Rows from block 5 of the fusion encoder of a small model that answers yes/no questions on an image's attributes, named by matrix and row number. Rows with one number belong to one neuron. Each number is 500 + 50 x the weight over its row's rms, rounded and kept within 0 to 999. All counts start at 0. Numbers have three digits each.
Before each neuron's rows are labels from the 100 texts, of 14848, where the neuron reaches its largest size: "tokens" is the input token at the peak. Only what is clearly more common there than usual is listed. The data: dashed paths with two dots that lie on the same path or on different ones.
# gate: MLP gate (fusion_encoder.blocks.5.mlp.gate.weight, 384x192), inputs 117-155
# fc1: MLP up (fusion_encoder.blocks.5.mlp.fc1.weight, 384x192), inputs 117-155
# fc2: MLP down (fusion_encoder.blocks.5.mlp.fc2.weight, 192x384, transposed), outputs 117-155

tokens: "dots on the same path"
gate.105:442485527422484454559466565517550450475453470467585484591447503525506543508498533484459521489487519445511490490569430
fc1.105:531494592496453500517507463519496422582403416506490462509536569565485491442464405489481479525543510461427515557499431
fc2.105:548546553551528479531478555545489443402468526394508504488560599493578529498404533503471442493534455480530571487481426

tokens: "many distractors"
gate.217:549530531490495452557569492550417439511544508479521450527494455468443545482490445485455542481468521436567471437520551
fc1.217:434518432469543453502482581473569511468466509559460462469513519463552549604502541481545462562448490479498561415469534
fc2.217:456521483443541585464480523566567558494568512486536435503398532458546507535521550455529452462447520442501520446573483

tokens: "long paths"
gate.85:411567514541528560531420542413438476534492535561524615515560412414465428460526509580494473509511498435407556560438422
fc1.85:543441479431459493530545438528542441496518394504475443458494358524531546435472457493563514552540434542518524462430492
fc2.85:474442473553555469534549478503586536563545488529486489367552418476490522481490461551570480553549479463571378415450513

tokens: "short paths"
gate.270:484509517471485500396487489531428535548434544484421483506307510475545459536540499569524503553482464428557421605484451
fc1.270:525435503488509472510563502482477530507534382495499516552522453439468551474384499407476544522468505469441456454528526
fc2.270:573555519458626503477501561508591476466497475659520439562563515565441519500488485457472485513525419462471526596539569

tokens: "many distractors"; "short paths"
gate.124:476592556508429450464500461531474473570611620486530588539494603533578495444418532505541494494491569494543487517430521
fc1.124:513509448540437542549429422509531477594546531460465468492482559475555525455464516559464507470588443541442395520511486
fc2.124:433432426462495491538463515588400511492498507414576509413470527504519503486574410553465429437505480488469472512595478

tokens: "short paths"
gate.305:454439493430557562465506517545579560482492528505461393495557439448504386480451613464477517612450524477460469562494569
fc1.305:477452551486553446561510465529544546416549436509521455496440460435495456566429537516451527484554568473495469493485535
fc2.305:522541516397521458518480406455464430496494505556519501472424525509534517453516464512583569546481511555521676546450411

tokens: "short paths"
gate.251:477591495494518525417546516545526493457311476483573567527408493457526524563452473499453565463599551559446501482528484
fc1.251:548438517477486595499522560626410389402440489515464507537536470476446513503494490532545466475529498513528508481497547
fc2.251:495487464491480528508502600614464480470498549573454460478507574560507452511486469441491502527490460512555566492470528

tokens: "dots on the same path"
gate.168:417481467521430521525467543440477448523451510518534523453556587383462493454508555512447500456485416541460495539549527
fc1.168:487446405588439579474471557407468550496493367469540433457497533501564463532540464434580544478533439511475470551496488
fc2.168:485474595511467563440487486520526454533497451479484504468511614514568552452517499480581603518455488490640453549432502

tokens: "dots on the same path"
gate.177:479446528563506420487533500533508451425508509514562491495483495485518541485429528489350542447580550496596489512537576
fc1.177:489532515432445459510490512506480434494461508427503372506508567521483461524481445537602552498476516447446573484508467
fc2.177:413570558525508433448499479502421403466432448537390410506492499526566389498567493477499504503556529472424478455538509

tokens: "short paths"
gate.191:465541425465479491494486440467501502490498501456426501441491561463442405487503455479560527498467469484514484547434456
fc1.191:537578510551411518512532435462524587432512474496600473524506501446561513487481602511483513511434580484452538548429514
fc2.191:523447412477476355396508544496488449514534483534408522532594456451580551471518437586497491570563476472563485516510482

tokens: "dots on the same path"
gate.312:504557538529396499529556519507542594481527523555492443493557559566547594527349509401420560475456487483501566498503478
fc1.312:517521579489425483504584522562421437466472508505472536527434524494528519454431517405538510486548462516593601484389385
fc2.312:367507523538617482442517432558451410552500503528587547429453497502530472482503414468566536529465547430467514483507578

tokens: "short paths"
gate.92:398501445458446350511506521563564507505589508507545446577484553541474438509535597423526403456455407493516451599511505
fc1.92:469523524483520528511546452461476530436444496504503490562460569530483548465512406506480534460437551488499474407515618
fc2.92:469595497535515487601428505468551498450606434476541473508437460527550529459483488492508588528452468513409489502453504

tokens: "dots on the same path"
gate.378:418504544430490505579523487435451490486538513503551555488526529478573563430536371545503549525524547481547431570492506
fc1.378:520500483448546535533545559416481530535532427455478543499457421549530475384576447548530488526450491517606479453473551
fc2.378:506551584416543483522536483561480528522473503498538549454577568495464521541483517473466442551474646474452546507540494

tokens: "medium paths"; "long paths"
gate.157:549490512553556415630475417477545406424470572497468510497501456538527519570534570521429542504518620459554532490375544
fc1.157:515434509514541466525487491500453468545518537521448503566500406524484529394583615470484512552533569541518559493445564
fc2.157:442422522473520565429495534462494533464476552533491515559490489527390493517530380482485538553494491528429546490487527

tokens: "medium paths"; "short paths"
gate.193:497618593497546491510455459609457442470501478518468488568458501524555505572534577479540527431441509550549611488493477
fc1.193:504523477408479506511477507487581555475366498516478528504578544427534520526504510496445501582514482374508531569450492
fc2.193:480564540536499566464425487467515571557469621434607519522569493472529555501512468509504483503443488496480572484398469

tokens: "short paths"
gate.328:494433422460366591546494465478515457541519510525568661508534508500537514520520491434497595496521498535505463547457446
fc1.328:461451484578610435520446511432458563539478569523449385552478457462474519465349539518472489463463573460491501503550510
fc2.328:517427492552501541535459488485450441508503484498472427554446461455508534462341463553448573557508579504475577539608440

tokens: "long paths"
gate.142:471550487442509554464510580505534568540551541494468454403511514568480553458505540561490407580594435515530430415546467
fc1.142:504498507399485533572518564455504537543503468463518543525556466533472448532562457536523514524549447538520515484421502
fc2.142:522537461520535492584495462519448476520499499493503535558453520482425463424548461418467512520502532560531415460433381